Weights of a small image classifier: 7.31M parameters, 6900 steps.
Rows from expert 0 of block 5, named by matrix and row number. Rows with one number belong to one neuron. Each number is 500 + 25 x the weight over the matrix's rms, rounded and kept within 0 to 999. All counts start at 0. Numbers have three digits each.
# up: expert up (model.blocks.5.mlp.up, 8x192x384), inputs 0-127
# down: expert down (model.blocks.5.mlp.down, 8x384x192, transposed), outputs 0-127
up.7:501514486475457470499516502515529492492510494509466527493493464519452494479489495531471531515449511502496521526490509479512534492500482550492459517510507508520473533486492468497493480494487488538490503470500511491515528525531466541545499473556500514488485545464519458503476504490495528512490491459515502526506495509494481528552500483517519452493521592489553465546473503538478486462490
down.7:494528494521533464505505502456485523496533501498501492474466502514507506509545538479464488455508505465539482463477456533473499457468509467523545482501475478496517483534442473517518552468563479522498519478503475484539470482457497487503522524519439520478554523509553489452507543532518499484495427508534505557466491452502531528508448528498451494503499396537495491542497471482509519539495
up.8:502479508494518502506528493505503515491503461496509498478502495488481491507518491514504464519492521520531517497540484518495492495488512509518503488492496499474485496469493516465491508505466536516519506487485506495502512521478526520493519500503511475473519534482501527485480507538508478487474522511513490504501488497496498501503522496489513505504496502491472486493517500512491502505524
down.8:470501472471455464486513502495526483524477495499507474473498523499515479502510524492532482490520507478522516507500512500526520523509476493506509497485499502491524517482486494521483476539489482494496488492518504491495507503516511493491470520489474515509546477492526487495512505510499503504490499502488515480460511521481514484515474501507488502493495535527515500523485516504495488499473
up.9:526488499522501513529508509442486548486492503501511482490476539496486512530492511571553491481478500455522500482504544502498478494519535476498494495533495484420488519488511531489510468495491475439536514468512489497478485521458484475437508513463515470433450521487482494475477504517481503496464486554490494455531530497502518489507515463506528487523519494458495514491472521491501537497471
down.9:509516537482522483504513448508496474492461474519495460493501513474499509441492500536494485482527527512507487490483497501487498528538462492509548546530503501488502508502543539525458497510484450484481468545561480487512525480453520482505556471434500503550486500491484550495510488490476500511490495525499509467498493483512544471481478509447480493516507549517537474510523499454512538488479
up.10:570491507522462556531478560492508513521536474483455476514475504493528498475535517470523503554460473498456493495467483520490455527462479443452494481471469539477504503480530495469508523471471489474497473516458489492499452506516477568537542444452468480516470512536500511459490530501477511520481484427447537504509528478479525498542505533496473475494518511476536573501527504451546478575476
down.10:484497485485504456528480452471499475519447485519518523516572508485520537487433503486504543489504529516508487483496445484474555558480496495492499546463501485484486475438498534521478482469472487504496462520468526514464549532564503476458499482567538456507516514510504520507548489490502495496495496515492492487498498510542484450474445488500516542461513501492451479493468510495528475485531
up.11:489505520528519544462512507528481499510501437532495542469504463525487520420553506453467457484483451504485513527522537527482496503491509447498484477460423541511467470480533473493518509529495487535467491495482514515496475507523462551524502488448481524509494486499495497492522448472490504548479487499559490501483577511492513514495490528466527490455474394465452529475518460487518517544499
down.11:557520538521498532495499492466460484510469478551573501489531522503483467593480494516510537525456522539516510528457477546538449537493387481518532454533518486541499486484536548496436472476512499510483467515425472450493494490514530484459482457529500494471484462517417476509480492486499545466540520541451508464477486476559471513538463500521509512487556535482550492502493508537464441446521
up.12:461491478538448438473493455488517520528474490505540470503469514509486474449502522513509459467427491553504506468544462484475556459529495451508499514504492546453503520521519541498524545523465584537462479525489529539486490499506504497474508530461508512510492538494485532494473476477479498514484494544519527522496512513500493509506521495490540528484464517496520482538509526504492493500491
down.12:513500481477557534531544548479498487503491506496465482489490552430485503542518485491494531533510464544468479494486498527542493567529493467519477503516464453522531494450508527476413478543527449495463498462458504444514509489478516515589494465583492495506495484560514533492521465506493527488498468487457468466479475522524500507531460462511453532499513510472563541489516492481490518509485
up.13:489506499483553475474522487521500469499561484469541480512526523476508497488492538568485479495498452466533482480484562521430493480539469504499491464495519487479503485464500457512487495556515552489475493503553487541460535480494492458469468480482478466544502510536415487516542489517519539483537487444511493523500465498472556498470494515497510516516506523503568494477515549475493504500467
down.13:519445440524500502502477506462514484465512492550475528507520493486477505518503480482531526520533506510496486455493458499492486489477533534468523487488498527495505475470481467475507447480521476535513491501454568478510489498552462501512475526521527525499521502500481535539508465499499471484492525499513510465440481517513512463490481494562472527476498493502415492463466506519555487508490
up.14:519522515496504486514507506510496449509499465516506508513488504482536483496455504501503482494484500460475509503513497514536470506536513485469493514513474521511541490508539455503523489542518493494486504519482514491502480511519490530505507468513519492505476502469528524479530493530518522512509513524496520464502510509478514505490501506503495487485470540471453495503505498489511515478506
down.14:472491489461471502493511502521509488465490507479491536519488486497491462494498513470484494553475452519490494468511483504491486516478517502513494522494536507506502491484467507500478449481480522513463524532538542510542496535486497488509536497482508539549523501492481460483489494455481497521520473476483500497501484521491483493481477527492499476505502472517535480479496492488497468478554
up.15:484465470523518506528508481502502496483478502538513498488540531467499501500471519466505475517492461525508499526516498529494491439466511474506501466474470514525458479500486537491497506503501500523417455525520499539495498516516506482497492492475509524494518482503522505488502494505543484501485479491484477541490508480514517513502472480460478501525484546504495506502474490494483517495517
down.15:504528494484507519498515502463515483499494500492483471509491547443474485525519518495461537507493514449523450539475513562463501519509454514467493504510476532455485490508535487496524510468515482449502513466482500489513538501508533527455501512449529477478489531479464534468517479506499513530490499450506499501497489541483509482500524505523508540481531513508456511500512486515535503501441
up.16:488491499515484512514476431491529500510470526500538443502545536574483477543457473494433483492501512481486512496485505433460480477480496554502501528485531413535512485506471503480543493527552532480491469492540497492498509490475498525487574554490454491520482515495482491525541477487519480474530482498503476417520485501498490465506534504499495504552497480469532470473454495507487490502542
down.16:467494442497483459485521541462446521506505533466462516502525450447499540511494506467494514487467489493487469457533517493528518487525506497466470547501460475478512499505499507513510477483465528486486552546497521508476470505560504469500477459532510495504498484508475526479472514520510531455510478502501500497574483581535544494486503509505502507487530416478542477509473510515494443487490
up.17:539488490505486551488461495503525527455488506471485500499520501484502479484527469509460521477467506446465508506516515500443484502522502490508482506507563461510487533513512518505469477547521467530529521494492516512508498516463504483502506476508498475505473509530477488495543515484493499455525520481501515511536507497478437516501481446514519501481541471518506498471525502531504492485488
down.17:500494532489491476522530501475504510518500463513484506535518511508487493509496481554518494470494507484507463525467525485501477467442509515486479491529477523497478493496498519504496490495516487500507499505508477479486492534542449514492497479491514489498488490475506524466492492486537506513514501490534474543461468530485519520514479519534488523498473516515506477499483504490495484534487
up.18:507490468529489494502460523499513520493500518478508487485526477518486488493476484511514480465446531536518494470504468502479535510496509506498527497521495476462508514508505467523518522505498485511521500506464510494527499507516506514539455505499531494501505500445523493515490502514503484485473523462505511486507509464490495502494484513479480478492478522538472477545503498512495517497477
down.18:491517513513510491482538511516528490488501488519471494470521484470491519484511541501478541506490495490440461498505490493503536485472515464525500534483523491511512479486504499501481522503505497548536518483495474483506495536489499469483501521520485499505497484537525472507466542494480508488511479498528498534506500500521511539490507475491551499498507460512532496531489481497536515473549
up.19:546526501480508500526534493530487502533575490480543495500510550524520519486525539506459564496469517502461471490463495453465494520485471560470563576468565452491488432492532495510513533515436496493480491560517478513487437499531513527544501533512472449528503500510516518516492536478456469486494461498484495533457464537513503502470544556509520449541459521531543531483524500547503441497505
down.19:462502492542511486472478504500515572517527543477455493495487509459492534604470447516507554458504500549495488468492504509544484474507528515498499486465475547458477514468496519461494482518501457486524451486491501481474460480519488491479493471549489484514479532490535502490511503514418447457472521481510473530482488537482553483496468469508497513471475511514477495522484562563540490537504
up.20:525505523508509507501511504509498486512522490474505510476520487492507497500517533478491478483467506451500502490534511512482499520539478458475508483489492516465486513502499481501478497519508492510525494452526495523514495486501493502510480484493506502504477529489464473514491483520500522478532511491503510520480533513485470535473515502466499508469506501519504492483500471478473523481508
down.20:501451553501539520456506494493487490495470505480503487516492527502490485487528481506476493498490487500494525466465476520477482508513453489509450519511491510546518455499532528559475506516457483496519484527521475516514501496548487484494478499466501515486512513483484511523474519487460523523532473514520475479433471474539555490498476507537494510512533494509484526503533528502499503447548
up.21:477521500435534503506518539526464515528490447496497481464531501483442517499468509481530503476449491531490446507478486499490519477479488470506482493529509498474536501480518520509492509488463532456501486521519508485482500500464466457503456512488483512432519475466503463526523467418497462478515547507466474459501547492548523498468513477462557439465511473483496509463578501499453506498512
down.21:498489501487520527504514511470511545475517520466525515506483497529475482538466506477493525536511490517466508492517535517516485518532505510495507487511501478559498483499439458462460462519488502518490533525472481513541472509522526451498530543449485498529515534466486460564517534488493465539480483530495467482503476463470481507459470478477475450519458459514528502500503511491478483466488
up.22:519508496487502487522471495513501493517477503508461485493516461531458492514501521492472490488506508508511499484488469496504513492473522499499494474443468508500477491478471480499521516505496506486506500491487506481491500496527493544485532522484509472502490506492492510525480488495509484510488487511502496480538532477503451514509475501486494501491487478480477478468512517493500496521534
down.22:496498513522493478513506522509513487488512492498521512478504511466501486495492503505503543509512485490492506518551501480498490513496524476496490514507524503518495482509524510484518464536483516508518503507498514491483540497524513513503486460480500501543527503549516486495517492498513464499503495536478514525510517485514492483508500451535500517517484497506513486487503497491496506504541
up.23:529470473512542499444535468494485410518539491501486441494462501524511514549523476545454491516486488480523486571453500487521500553476541475490519486457478499463539482477519473498516495465496497558484518490464462519465551493543536518493482473551468464437533557413517479505476497517497488546470466523546467464460482534551497519492513538527501508485471527521452506461481458571550463460489
down.23:515479504517451499514479502457518450507470510524554508525498528499486520461508529487469501473495514477434506566482451465507520486490487508530503552521510475508482472478528572509528524515509525509527465514485481509498516512481499537515498507488455483515498536498518464532519461489469495484490550511479509484498520439532454458526543490451475556520500429506496521499520468529516502495501
up.24:507441525541510449507548487474496477448530492532504578470466527421566530500491476547448474461520543473534522469525543481469459540441500520478479480510490473486517487510416481505510472526521550557516493524509497482531496493491508519515519546481485482481506455443503508466474511586489536539516539456496536528534474558523513485522527540486529507536477550515435517505460468480510498473485
down.24:478495499496474542490526512529529494506530512500479547521502482502494507496523505466472532475558519521527518487522420532501524480496569501476498501474493495532495502526484564485512502495513502554577488477493508496479500467523467514523471554504457472512533511537522476500517499456521454496473508492556507477508526470482477529507458473502525510498498458499498496495544467497500489534453
up.25:525502484483489513472523479489557529501544510495526534489527509575503488447487576487500444512507533467525425476538519476489542504496545476484490470469504503542503477485484518493509451536479529493568529521545579522475477464514480516508487600463485496462550506477554446489542493442550522505473497525460503473488552484495443497494500484468569479493525479484515524526516462499479499480539
down.25:504514502505492530517480503531473530509507535522502468538491515510496489473503538504496568455541489485498493499519514513605501489523484500475541502492480498505491500521494461473494496469495549530500484535479499496523491505521452533483496514482511506509492510509472485529456498560500511499498490531473471501528516487511509484496516511510478470509463403500495503495491533490485497479459
up.26:488542479561467485437543513476483517505536561514455472528522495476532531548527499470538513482525481489503468536537484510530480483463481509485432434476470488517516515514546476502453505479491480461490492492481523498469526496510485507473495466457520466487512507512448544448428513512421490468498484498489453461498526454525498483544517484518497514510522493494477470501522493497464515496483
down.26:474504551415460513542500495442440510499456522460481489502503543476486529504513484557536534499482488481464456532473594540518526502510450508479521546475561531429502544476551528440413505492492458500499452522526494483512537505492507501467510490518447514439502485476464519512496515499567478491485479443450487513526484542445488484474472511484454481516533536537510521505487539529546493489520
up.27:526493504484496533497513453538505485472509504494488541497523496455489478518526492471536499492482524483517502492512510481512475512456476478516462499491484512470534492470479505479525482481499495470499489500494524492518541523515525504506509490515505470481499526537533475520494478494494498535499506517524475476503503516498483495518503513474538487481459487513509484514539519467539474561517
down.27:446485484480499498507461481467506484494496484515526496528514480504474511495518476486499484464498518522515527531489496488486472505524518480493517461499541493465475497448513497511489500509485520467494492511492503481515499518506511522484503506521493492518507502472475494514486495526489486461485513515512513501538488463520503515508484484523487501499469505503501501499511503564511494460496
up.28:478485503502499490493495499521487500479509477458487479516493494492516538508486505484474499459445493529487501530473495470492504521535514551477547474486501488517521529541510496506543508505481488512505490496514507486496502479507533506506493474492501514534453496486492517500535518479505505490450474504489501526501483494478514485480481520501480545479479509469467479505482505510489501475502
down.28:511514517527494511543499503487511491496475548519502470486488480472481474524496496473501495526517502456477490468478490522505523519501472495500506530478484476462482523485504492489482515469498488526511491523532494523513510504502480467477474507490488505510502485456486496496520482515551497526528522473477485496489521534485473505540507504477469525540512474512521483521497510518479493505458
up.29:527463509530463484516476481502502477440503490545482544518480539492481477492518499456475496510451546502523495512488552503543498447517510509511432504514494499512519511510510515499545489495537493483436458476483526507517502509503508483485512521484543510532508545548444461512513487511467494512511479512515526489507502487467430490473519465496458509518525466553487460486491469530514501505501
down.29:507470512502481449438518498452524490495505475499511496487493491522494475495444485510455499506558518472512471490456487534502497542535473519498508526492530551482497484510524463506499491544512503464520507485513509489509458470514493570513489515519510499485526496525541510487530513495485490491490545491521502470488471525562483484452500483515537452525502544503487542506469535487503510459513
up.30:500476502547531524502524521523491459511503497533504472509495502515478501517481527503503483512520457451543494494476504535500515451467487485519484503511489506524481505506460482513511536474498515529492485531480527496474517520514495512469465488472511474466547512489532512448532472423498520522516481487539445500487529515503521502513483517468468469472465528503499516449528512476518521486487
down.30:488497506453546489545508499432517521515504493507498532518473507467517505524511483525534562505432492487481427542517544485473445529514464471470526470525500490464508500497511522513488451502533491484518483468470494515500488457497528520472526469490483445531445510505465547528480503516497469478488479502502537507455513504494490536485484468542479535502515571521489460444534504506455512443518
up.31:472495504515492496521445507506522508527496522460509532506506521540512488496527520529529473530510513457467528530510493439546532580495520430492525481536514492578495471518500481480513522538464505515528535499515502537508509504522502468509489506498526549500521516500492501473489468488499577477519500474476515470460482527506417529522526493535486493534522505487559481506543506474503496530476
down.31:483482484521496515503483543536520545486491516481485463462530469509533531458505494475538502448490528499497510500494547514509501466505509493495493476468505448553522498512521528520500487477457559481502495485519465568518540560481507480495506546511508513519480515472493497529471524510486470505520501489499543490510446476494505501483520513493474497495466504538507488506496501537479516490507
up.32:517474507489449495479472453488488481476614551468405529487488532513505460539507445491469461469553515441507505498503529466497474564477501524472471476534519485476502521474480467512527531497509552486494462535526508558461465517505473489470516523540523483481520496474502467476502524538528512461507499495536498502510497529477473521457508476479492491541475568530455520501547529502503508468511
down.32:474519498506465477492514515456508521484487500512518520483470449504491513509514532507474541497485485519495430493477499484537527506519575478477521544467528508535474483481491485529492517518552515516531492486479537471503480537505463502522549527542534521495586493539514499492521537504475519494503497524467474507526514463505505499516539487516501460521544475499487507531490514479476510525511
up.33:440526527489508494494512515471483478513523486512514496497517447523486495527506494524527450506464518487514481466479527507547482546504513485526526513500503464459521475446508460486486484524521494520513530531475517517449504548494474521518484482538530531515471525457514503462501484509531509473511494495483522506496507509466555509486495516484511472503459498500528470509473501507480462537501
down.33:521509523497522480523541472540478461464524513510483551523462521504487501502502505521519496490501482504503509542504521481499477513521482500477523447508471496505473501507490514507501536527503484496517461489504474456506504475494504530500506507474534494468517518514472529522503492487483508542517508531457514512474526513489498499577475551512464462524550506495427489510510472513511497491508
up.34:483481513505538509491486500492542502506517499467519519520522497466490493512472526490514512517509471521445503455489478504496519481478503505506455506530491500491502520529505506497472555534514512496491563452503514529506518504532474515525479492494497449536494463497513489519500512467461492477454491541547465491499480521492498452516498477501511514457502513493448493485498532465506456506527
down.34:492488495455467515490495512506473492498487513499529520491523508511514498492520485530452513515529533498542532517481488512508484496534551511475527517533511466508526473477467487485458487508467504515500485483515481496499524517462475487455539472511499529495501487490478476522500519506500510514493506510455481492514535515506474508481551501515514490491521538464522505508505475535458529479542
up.35:511522476489485495519477498523491500475496508490497484525530513446490501506475512514451511526487548471531495515514521494494522503514526460507480515508522519475502501529555515472478484481498500485468482481485505464459534552495484498486489515513529518454513484508483502507492473491517514507509490492504484458517495484499511532496515500516515506522462532484506531524502506486525475496515
down.35:508498490503487490480494502522492522484516526473471492502505495520483504478506527479526516512544504520497513507512463495475519471503485520474482493520513502457501517491479508492465524532483478520515444510485507488489506560499495491507484490476488525477521505493495510487478507501480514500535474478493518485483465493524512485516507527519484492516545548465464499505496509508499482484510
up.36:476485509499532481498471490502498531510519533527481538511511489527499483502503503521492495516532504509472450495502547475505517500505477500500502520506528515563493502482514503495483446495500462439578452492527504473489499478499498482526481507533500531505484483483500498512484523496511509513482481516484473494494517508504505489463479508522481510483523483527492465489508499499516504484556
down.36:480466549462495494494573547533508485502527489501467498482510541512519478514482528499480499501535479495526534483512520516484499488480474532486498501486478518490511499518444477488464489514520482526457508509545493481478505484477497514519490483488489467462503490480507529504500521498540488522477514431541499539517482492488523500528510497507517452560489478518521548491462566526511507498522
up.37:563496488487490478495457450491523490520442521502509496513558498496524481532462490499513514507462473500470493516517460520510539506541510522495459445549492545548542536526507476522502468495496475452441488508491472486494521524447485532462512479492522493502512490499525498512456472504538482450516528502528536440492488494457497530507465543491508484511450561531521511507470527463538494465508
down.37:452493494490481501484527488518487433488505512484492487489466483471552540515475513488467536532499485472529491502533506490470495493511501529511497529527556433449466445495492489530539490466494455484492520531502481491530507530507463482480549472488543555481492515518468552522496522497437502509507528516474490494472497493522492514456482463434494484477551468499471423491472456522495510491538
up.38:458498486511484448487507524517496505453517473492461517495512511486494508508529484493499455483531509481511487517509523549495548504449500488467479488465491507446543518493526475534476541493491522530461458446506479518495516520521541477528480488511505515498500512510435533476500487530526500480502535491502542495508445488499518513504492494482480521533490502521509506504448492510507501498508
down.38:535491510442493461478512504490481525498510481485506479483488482510458484491506518502500516503528494450487463535495492449464502504450474480498538481482503545496490470485544451471530498498513462451527499489519509465517511450517501485461470537525485523477492476480524501467533535448479463516476487494507490520508549525542504518479538528525440499518477483486485465526567511521553455527458
up.39:522504535486540557477506520516493520490500486470514460518509510494512487438490537552440519555478487438457479512482562502456547469506510451507553503492485488540503506462495472473432495492460497457532495523502472541459516490470474424529479461467476451491472501512442499477495464535501458521554504435492533547452494534502489529493491476537506461505580533486543538481469520474443533497502
down.39:497514455529544473512476435437507498485458522516499426519432466496494514480505497516579501474522512483540506481520491527473475514463463490491481515526495508453489440477483474535524514454476522530477469516474535505538488502489476490512549476511488494492467505466487532518503468506492492518465482447469505500520458560517530450505485499513523515490430498513516536503533484518522494578509
up.40:501498519497519426531519471478487534486515509502516517481520504433518558476510501508507515522501474589523527478492563510491529465492492480440535503520467462483497502471501471541504518469467486437517528447466490534496483514476484496516470481458546529504485521516481535528530493537497489490480529489502495482496487528526525480531516508476482480505509520544464461489533510523552475452498
down.40:518495510534495501452534472506527487531471553460472519455448490448563495506482503502464521512470512490500506476496523528566446510525534486465496507483490516520517487441519482506523522522505447470488539525458471512488487512519544506498487511464529469508487473479520573511527490472529466508487508532510488463516496470519483500484543542488497524479519541464505479497511520482491488459522
up.41:523483496510519501524501500512501509493508522503493555474513527473459519480471496511502523497550514511492492482459471505506506484489479557472549509511524575540505497495468467527480509479485504487504518473504501454508468495489519520481457525490483494484468447481507498499499506506513482542458482523493541531470486475532515493486511495506490500488567518526504485477508550527510470486520
down.41:455485525494512503513531517502504487513513506507490452480488459503499508556498486525465513527527493497541519474495526538518502479487466480487475518498488475504501497490487532495466483471485522499521492473517454535494507473488542498504490471538470501521485502489515493490546495501510491513518481503510509490518475483476501517503501508505476515522492459514506537499513491522533523505516
up.42:510496464475521504525525499533519532503495492475534518480545501545477449497495488496454531465509526484493489482489512541512479477490512496485481519504505507512508505493490509497489479545519439472495501472449477471498538483486508505480502525498524481495529471500530502531498533470490507492503492466512495520532479476503481514451495440526543506454491477487503485461497467513471497472521
down.42:544510505498468503498516533527506475472479514494505466486554512530510436554477515525492492482528517494522523516500510512453522511497491515510515528524516462524534500478487493531480509478501492484500514532552510497455509512556494511516497469562510522539502538492513523508513509525490510469554487519494505464471447470511476494474468526504464504470501526460486484490468501536479470531498
up.43:486501478525560499505477532537484512511526498485501463514500478460443525501514491465451527487508511538521515504480503507498485473500501540495523545479515473486511450526510514520492486523509490518494492512492468482472513495487506540486513486496465493531468510509480493497544509502519494486480487521495525507495514527491519522501456508526504514508487491516499500496510516539482509463526
down.43:485478505521508519453496529496476485526538482491531486452524507508509476554487498501503487479452491523490478452496478470498519481500521528495460471489482482547477514505490476516511531509480489489507519504504517501493465491533523493495493510515468494505515494495504523501532502505511530476476512521532460517507464478479479518490497480499526555506490460506506475481486581500511480489502
up.44:484491502533530518440522476465507466546498512486495478466516514529522489466500460519512491487530480532518455531514483486527476527496540501478502478487451512493503522496509520497466523541523496484511521507528497519473534492480504535505472484551501462474550494510502500487509506476527499518499479484512497521469507478468531478526497511506534545473515481510511485475512468493471498512499
down.44:508492485483516477501479489449495552510519485519466499479501499477482481455525470466475498536475522486479462486516515562511501515500455480506520431553502511504509505521502488491535520492550445522491510464474523493509500470510512483516493524491497484498523465491501466485483517497541512492441493513484519512545488547499484490486498481511494436501512520500525539526513502501515479503510
up.45:504470457496501522509491509442498500510471491542519497510501490497470469490463499530517515494464546472522501493486505478508497483521487470471537514479491470498546498474504529492521456497520502484520482518513528501531542526489503485508578511471491525502482536452510515511531488499503499531504477525487496468560514524450513513428549475525489509511508485515520517481494504511474521505503
down.45:498517505526498512496490546508489462473529497508506474492530535509520460540505468501490467522521510503507498497517520522495474502513501505519515478557521540529460506497479514506473500467481505500500545493499489536513484483512473509504519513530474538472487508467448499475496534513501480513503512487528479518528517463472475505517498487514514468460476498503478482483490520505487513505500
up.46:521475470476498463476472512513492504485470476503487514492483484472525497532495513479532509514474494524509495531494479507565496501554506488501505503472503503495488482502531477487535490471501495502481477444506506489459542543467503537483535517498525514522506484560463486517492498484503498512486466524514515482499519495474440496526494479548509514495502502497492505500475532505518500496510
down.46:504523479515490515510467502517499507498498523473528479485496508494473492462528482492523504487505535517474517498496467506525553483480498536508517512507476531526496508503486474495472498530507506484512504491489500466495494556497464479515484489493487496535518531509522463481504499527496476475475489474468483511507531540456533495497505541479503504475550480496475510511508535474502484503489
up.47:469488480502501465514505475453488488509514534487559490535474512501554461547448501495504535458484479515500473526433515519503523511516489495473503483494486468473551524530510471528516494513469515483495486520518471459472518508506514527566539479517527536513500534489494493503494434498470498466510512525523506466514519494463508541461458493491501495528460534542566484423528472498488506487487
down.47:506521514540535485453541498484488487475507486497462548500489511523513530488499485468512495500495491490535493489595508473502535508466464493497512546524516478557530481540527448491501513531483480495469547516507479571562542499481530464535477463575502488501470511517463461532497545443509542562535476503526503498504515477454521509487473480495497536463540458483492474481457525469437504492530
up.48:550501512470479522529508505533484490514512544510577459482500486526462488486462512458524489526485545477499439470490490486465544528495447503528504500508527520482456473466521506480470531499500471456482506485503495523452537497493515474493520521493501495548426516561509498516505527489500493481541479496538527503505540508483506515530533492470492483479488470522504506538546509486476500541512
down.48:505504512497541507446481436462438515494443461520441509540490502482489563462485505449540517530509475524474476568524530466509479485506500471475513524493485503467516498445523466494513493496463500515476515527461530483479506461524512505512522459445495488459477489490479545510494479501489517543489479506488486566491526501489478453517476492495493514497540501515514506483496509503500500519521
up.49:489519483513533488500499506494519524514483539530519467518499492472475490519519478544503506475492502504497523508559498509494513451485503492496482515474488493489484491488503501481489529467538497523487536486473492532494539514502509494522515528478482477472509465494513520481513482489499501489476475473529519471514490511480526515515484495494508497519468464490484460461486551484514511534527
down.49:502511516473517550475505505475491492492521491536525493522488525504493498492518499507463550491469500520494484514491507533522493495523522503483525505524526496546489518462534520505522459510478493480515489476519479445492511485511469504502538459502465514506493505502485505498507466495518499523473547530516467546464549468493481511468501493527522479480512504516507480483515490508498504452521
up.50:509490559506491500470503462512444496509497515490489507470525519496543474488546511489509542518480454503497521498528518522470463514506480545523465465501480492516451585486482458507501505504556515484478475481489485520534512479506463498496483446488495423484514534507498463477541498488500517472503533473510520520471496452461474534513504486457513514461501447515482450519543480492470503546460
down.50:549480485507494496493531494462537493500494481570493521499515490492509520469497492534526495473487502497510486506483534510457451517496450516505533526505562500533563431455507544545464492506553475510502488480469452501520502563516553500472560482504487536505464500519470549525463545505482484489500502530552500510484458507528518516480500484541483497469513539507458455460450534531532482490530
up.51:525495499483481526478469506518479499494519470521452475508515499473507499519475520507515532483513488528486485529521509482496493518469528545480531492509488490502506503488504470497483480467518449479487533481473502486494522496543492549518528452470470472496473493515495505498526470493460456474537507488514509505515458497484476498523488515516511493458478487472482528464513472517510490518481
down.51:480504492485544480506475516444483532508468492520501523516501502522521494456488506503488503496492510473487509508459472502487553502507502496515537488518495518469522456524462526476497481519519480512491492501534457499498501515531514521478487541547492497490504464545537496503542525472462500520504501485523506564483523503486530479490481479515495552527495502522521451491463509494527496507541
up.52:486477503516493494511518493504452488484494491462477510506447533509501512448483465545527517499485522501470460498502533451484498533537536506501480492505501526471512498490525526477485516527511517511544507521468504503506536492519492473564483481496488474479512482526489528488498496486499517525521526492481476485510456488482521510473529520548516533535484499511538507496496489478476482541530
down.52:495513458544498486505502498491506527513497527495499490499490483507508463482474462445474486501511555504524495489511466490491495496478506503504511525519503540487521541511481513505521559471489540488446485507495503506537479517452462445493474454493493472489505514491511505514495522533532501497532477459526534509499489483464565498492500524501472511466494439525452516480473500559477507516495
up.53:503515496528507490489470500508486519505491489491500542505503515485504511468524501499517494505479470507498506527510499486522490496495528511517514483514487500508503508504506535497520513499494490451485477500509506513498467532513487494476527502476467499499456462518483530496508509519541513509482468470493492473526483488452475512489514536515474501508500488514482496480484501508500485514514
down.53:491509517540491493514497489482511508493494495494503510498487490511535491487488464508497514496482505532488527512487515483446510504492488503500476515482499493518488504466509499503474509517498512513498511527486501517522503501529504505502480483490513489516509516496486507511498495503477496509509514511479504489515491464461490487472507503489498475481476489505517490495521530508494484502504
up.54:502486514513523494529480499496505564507483509496527510489507502536498448477501511496514499517501517514510505505538520497487528522508503515490535521523521460532487495474498461506487498485488474532518488486537525520532503503475480514542524536480493492507497483486491525512489492461514488485474497495511512490521514475509534505496490524492475508485504504505502512525517558490481486492526
down.54:495486479488472477505509525521489534506517504487476517479521506478523516484482498496518475491510515493502509474500513489489525487501486516486511506462471516483479544505497519531477478492485531496496509521504508514481499491497515517501488494493489510505499513500517505493477476537506500477471492490476508510483482544521477492503485484533506483512505489495494476515459489526484506511465
up.55:490526542470509507522509468523504515465502479483533518530486481519469502552511499502479502516483501483542520506496507478456517450529485523475487490446512544488503428547459490508528523481507508464473502527486476520469496529493484436494510479481512529518496495521550509558518497440464455489474522485518530522476496517502478586508500500487560497454480495503473464488526494520469514472473
down.55:483523508537533494526525517475487443513464565545525492520504553433496509497502493519476527537514484494478480500527510521536424549539454479548484462579535487467511521488527537461450508509496508494479488504465464494513521458531523491480504432499477444485483500510475517486490482516511568473465456488516471453499511465537473486524513496487453520499495514526503464419505497468488474469504
up.56:520529498486491481468480530559529503492508491497463520541479460490496538510495535455491520492466524527481497549493540499510506513516515514528457532497501480473523488476521504493481528496505521567519462482475509483504520541516496515464499500475441519506510507506525515488470511504509455498507478502489471515518492520511504544514479510531499472530526505477517515514472512484478522502475
down.56:519534502492469519511482486478482485486476485530515495501458494482489498517508510505493527484504476493498485486526487518464494486500446493522546495536538510500516518508513518505490538504504480478482520507505497486487500487507483492521514516496510512507490480469503488506501531518510524475483512505520508494502539469521496513532505523492495524542529512447504495518510510541477526482534
up.57:511531461555474522538516525524538492497477497482478496478518534493502507508527509505506519531509496444484526568444510508470517510475506535506476465517518506512528549521524475484494455449466503468457512475480490494515518497512501435481493452514503545483526462522471514501480495474473481481524507542487522492480466453487486459531465512523523503527548519510533479461447511506495508510490
down.57:530521506515501512484473460502505483528486501523530504514500518486505523459499490514510499504470522560527520497502493523536529518493482487507489480523517490456488478523508535518521608514472489462532484500496451542516512540511487496457501488441510456455482489487448513499469573513498531561479517506528500483553515496498496458497508505457472506512501511476505520517519519490514445520441
up.58:478506520475506546516545510467458451493511497497456533516467605479506499506521520537536510500516508477543475476461536490460507553525509458498487481541408510487445528443545509463509485528475507553535446466535538522541457502480475470495488480535533475493496544546467468487539457497467519500513493523444500522523481535462503494468515500580509545447521518483516573533505533481472519485534
down.58:482507470498468444487524512451490538506484466470549491487523516514488478415507494438498479506524489494510495513496478513502539463474469493512529466496533546523519505556487492476549516529467489480510452487544479513540505450454527498515539556491470543498507491465514552455503509495508511466511506493520464500564451501511537471492563515465488471505456448489497522482477460510471503450483
up.59:514480515496521511495503494479490486511481514503525503525508490501485440476477496487475481507505544504510499544491512485530472482551542505499512492460535517547482509490515492491547483537518524511494477511447496461512506470512505524454504480517515479480550482542501479516493492492508504466506531516512504503489516494514508517528467486491519494510506502480486513501505477504480502504477
down.59:505490528524491525458525485531505527509529466499489509481462477513502529471527488513500520503527482490514535474510513495511527472518496527503510502478450497472498497489492476482540526516517516449490527540499504529499518517532508509487505513452527491492482529489509531503500539511482440492530470482501481449523450561487477511486500526484479517469475465475490466528514525540494472434509